config.yaml
model: "image captioner"
dataset: "small renderings of single solids in any pose"
rotation_deg: 10
encoder_depths: [3, 6, 6]
decoder_norm_position: "pre"
decoder_mlp_ratio: 4
decoder_head_dim: 64
decoder_drop_path: 0.15
beta2: 0.99
epochs: 6.5
warmup_steps: 150
Rows from block 3 of the image encoder of a small image captioner, named by matrix and row number. Rows with one number belong to one channel. Each number is 500 + 40 x the weight over its row's rms, rounded and kept within 0 to 999. All counts start at 0. Numbers have three digits each. After the name is the row's rms in percent of the matrix's.
After each channel's rows are labels from the 100 images, of 14848, where the channel reaches its highest value: "responds to" is what is common among them. Only what is clearly more common there than usual is listed. The data: small renderings of single solids in any pose.
# convs0: expand pointwise conv (encoder.blocks.3.convs.0.weight, 144x24x1x1), inputs 0-23
# convs1: depthwise 5x5 conv, stride 2 (encoder.blocks.3.convs.1.weight, 144x1x5x5, trained with AdamW), a 5x5 kernel
# convs2: project pointwise conv (encoder.blocks.3.convs.2.weight, 40x144x1x1, transposed), outputs 0-39

convs0.64 100:525455507524484465486462477475549472401481494525555471456520533406520514
convs1.64 090:509506533494469469469540547498489492531552523532505489619558517530482538578
convs2.64 096:461489498430482461514478538499507537536459474539537425435509445413510496526410549500505545483441498497470440547510512468
responds to: red

convs0.16 107:501458500492513530632553506510475483511557491495439519540481475534542535
convs1.16 101:522432480480516462427559563525488522580564471499555532504479490536469501513
convs2.16 068:443521580547445516488515506511475459539539467509457591487513478529507487457475528516531537430525494525514568464466574430
responds to: yellow

convs0.27 105:488507490458539535510576526547479569561489560485504510452486474427470551
convs1.27 087:508482478490512553476506452496547575458450470548595518464467540517501436485
convs2.27 082:480524439515485617515554482531487445510510522541525487501562479458391516536509548483511507567451476473453501508489474528
responds to: red

convs0.58 122:484536513481496567513492546431550500497402466448477534522497495536553549
convs1.58 100:489498488521533494454497521558508455426483510493483397439469546509433461482
convs2.58 077:423499499520501549522471552479522444517479463607470511497509446522538466521533515439552462518487505413518474507552568522
responds to: red

convs0.37 092:542518547461536497483547503534578515463524478490482452475553435500591512
convs1.37 079:467511459499521576533479493475591542481526538575560477512472536475532543477
convs2.37 076:476534484469415476423556468528494515457462452500490462499512495478444502498472512484568551573542462534470584524468456460
responds to: red; orange

convs0.56 103:446555497506514495522476567415487461512458497537539522507454505560576530
convs1.56 096:450515487557485510474489501481556514467404446514554544543528485454518514572
convs2.56 074:511487450487533446535522515502573456500531413533591548491512581434471517489542500486487524497473505503502590509496528449
responds to: red

convs0.116 091:519503547460578496578530541487504513533445440482496467529454435497544469
convs1.116 110:499499443451529479458441440476448444458455440540490489533452534544515540520
convs2.116 097:439491458479488436455511473506472511500539515471490484444471551546453467407460502562533548430427561459474508501512530493
responds to: matte; yellow; orange

convs0.91 095:454534509469486475494595535488511597570469478458467550515517474518497510
convs1.91 108:484505517523509491487480508511486428401446488488438404434464505500487479487
convs2.91 125:474506557480451505433548499504519595477552468489491532514504501517498529512530488598487462487540603471435476515531472460
responds to: red

convs0.128 100:496519464503531506492432441419569453503537539466468498545528553548531489
convs1.128 099:494462444513532449453482443509462402477484445494430448520460481494483494475
convs2.128 109:530535459544432456511528505445522413544442471568542516555492519503507440455522470475501515504444497465568527549482453529
responds to: red

convs0.101 106:476501493492483509487493538579480485599475510450531489577502503519586468
convs1.101 089:547486544511523518528555517511508584515556565547562532527561486508552534510
convs2.101 088:511531498431500453466417415454524498459488520607535482499450449522457502512473507537458544483518522532486428518517503536
responds to: red; matte; light from: behind the camera

convs0.111 100:453468568461548536470495556578452486519479518543581476488531488473514476
convs1.111 086:484489473479470461472515558521474534600554492511567571496440505528500458473
convs2.111 100:523578495475475498522558503571496534483518494392443470440493531493435526522490527522472558515563504565472442480512521479
responds to: red

convs0.60 087:510475591489504512506513395571481504519518479485482519499456544527552445
convs1.60 097:480507451458543502455461463469485451431501467495429432479506487442427488492
convs2.60 119:416544541470447484478515432523529468489460525440500504453502397518488420499494569485528474548456443504494470526513503477
responds to: red

convs0.88 108:547504509486522544536533507492519520423446535502452463426557493442526438
convs1.88 075:497525566541517538561512477474541495464404477474460434481445501483451470517
convs2.88 104:422479456506473455480527525575447473507555517452537498560506552461537519545555528469490587478534525500497435523496479557
responds to: green

convs0.133 130:510456536541447480503496502540474524453452468540519428526488405517546450
convs1.133 107:535557587543476508561534532533433448528514477525491472530522528522502435463
convs2.133 082:517496450450482506538515555488534528454563521550470499565529480476488605542497490453470526505542467433511475436451488437
responds to: orange; red

convs0.41 109:488399478548531473470549451485507491563507559523444478479543532522545489
convs1.41 083:492514506497472509533511486513470477592553539505447516598552508490472582506
convs2.41 079:482479512568521496532569571459512390522497472460517432530500472472478498480510503483482470491429556484510549459536484420
responds to: red

convs0.83 092:484502505499541552528509493425454477514526485487492516514447579458403548
convs1.83 099:529504543567486501559591551499516544558523500521509489435461449474458473490
convs2.83 073:463459515498498445459491513538456539497571467457547536497550512528455488431510577543482527517551465575457425478484542522
responds to: teal; blue

convs0.96 107:555537452481531521539465576558535534486515537504522520533497581553522454
convs1.96 097:463440548514514469429446557492496480429504530556451449508519546475459502525
convs2.96 085:544537488471537604487542470554539514576521503548502427527451513492576470494462539502490564500472540489536477475473472446
responds to: green

convs0.55 122:524505544523443458474501566475513540473483404536499512479522456541429459
convs1.55 117:504500496502509503482457476500486445417426474490457406422476508489452470499
convs2.55 164:512529537451528458503479499581521492499509450510572445503464482522522585482509449559570458593461548472502495475524499534
responds to: plain; matte

convs0.105 096:576467498560499498490495479489432446468465517507492477502471418441529431
convs1.105 098:502510480477506497531518429488499548576451449483511587570436494485507543514
convs2.105 086:546498472476508538612504524521454527559498482532568465511495481465471458446457524419511444516513504545535436453481537474
responds to: red

convs0.10 098:457537487510508509482516403567465488516542417538469483541534461521548518
convs1.10 095:458459508508504494535480528510485540573556521505501608563533511485543555535
convs2.10 110:485537549525542490482470527473548525544576465488501557516505472432436513525494477455453532482565516490506567598488558476
responds to: red

convs0.52 093:441486526534525412479491430526520517525517473476516489569568511574492513
convs1.52 087:512504519477473537507487424480533507452393505523528421433489523516459474487
convs2.52 101:464575447515508513509516560567511467573521516546539489508565437471567495570455494520522448491522464476499557559527481510
responds to: red

convs0.106 100:520514488481510538528494616479506529498434583485476520530465475508430492
convs1.106 097:474501549530529531570538528519551559560503488480451458459451492464468527428
convs2.106 068:520511458471461410515547511488457446518511550542501522492445558552521505460577526483394527458519537503470483484442520510
responds to: teal; green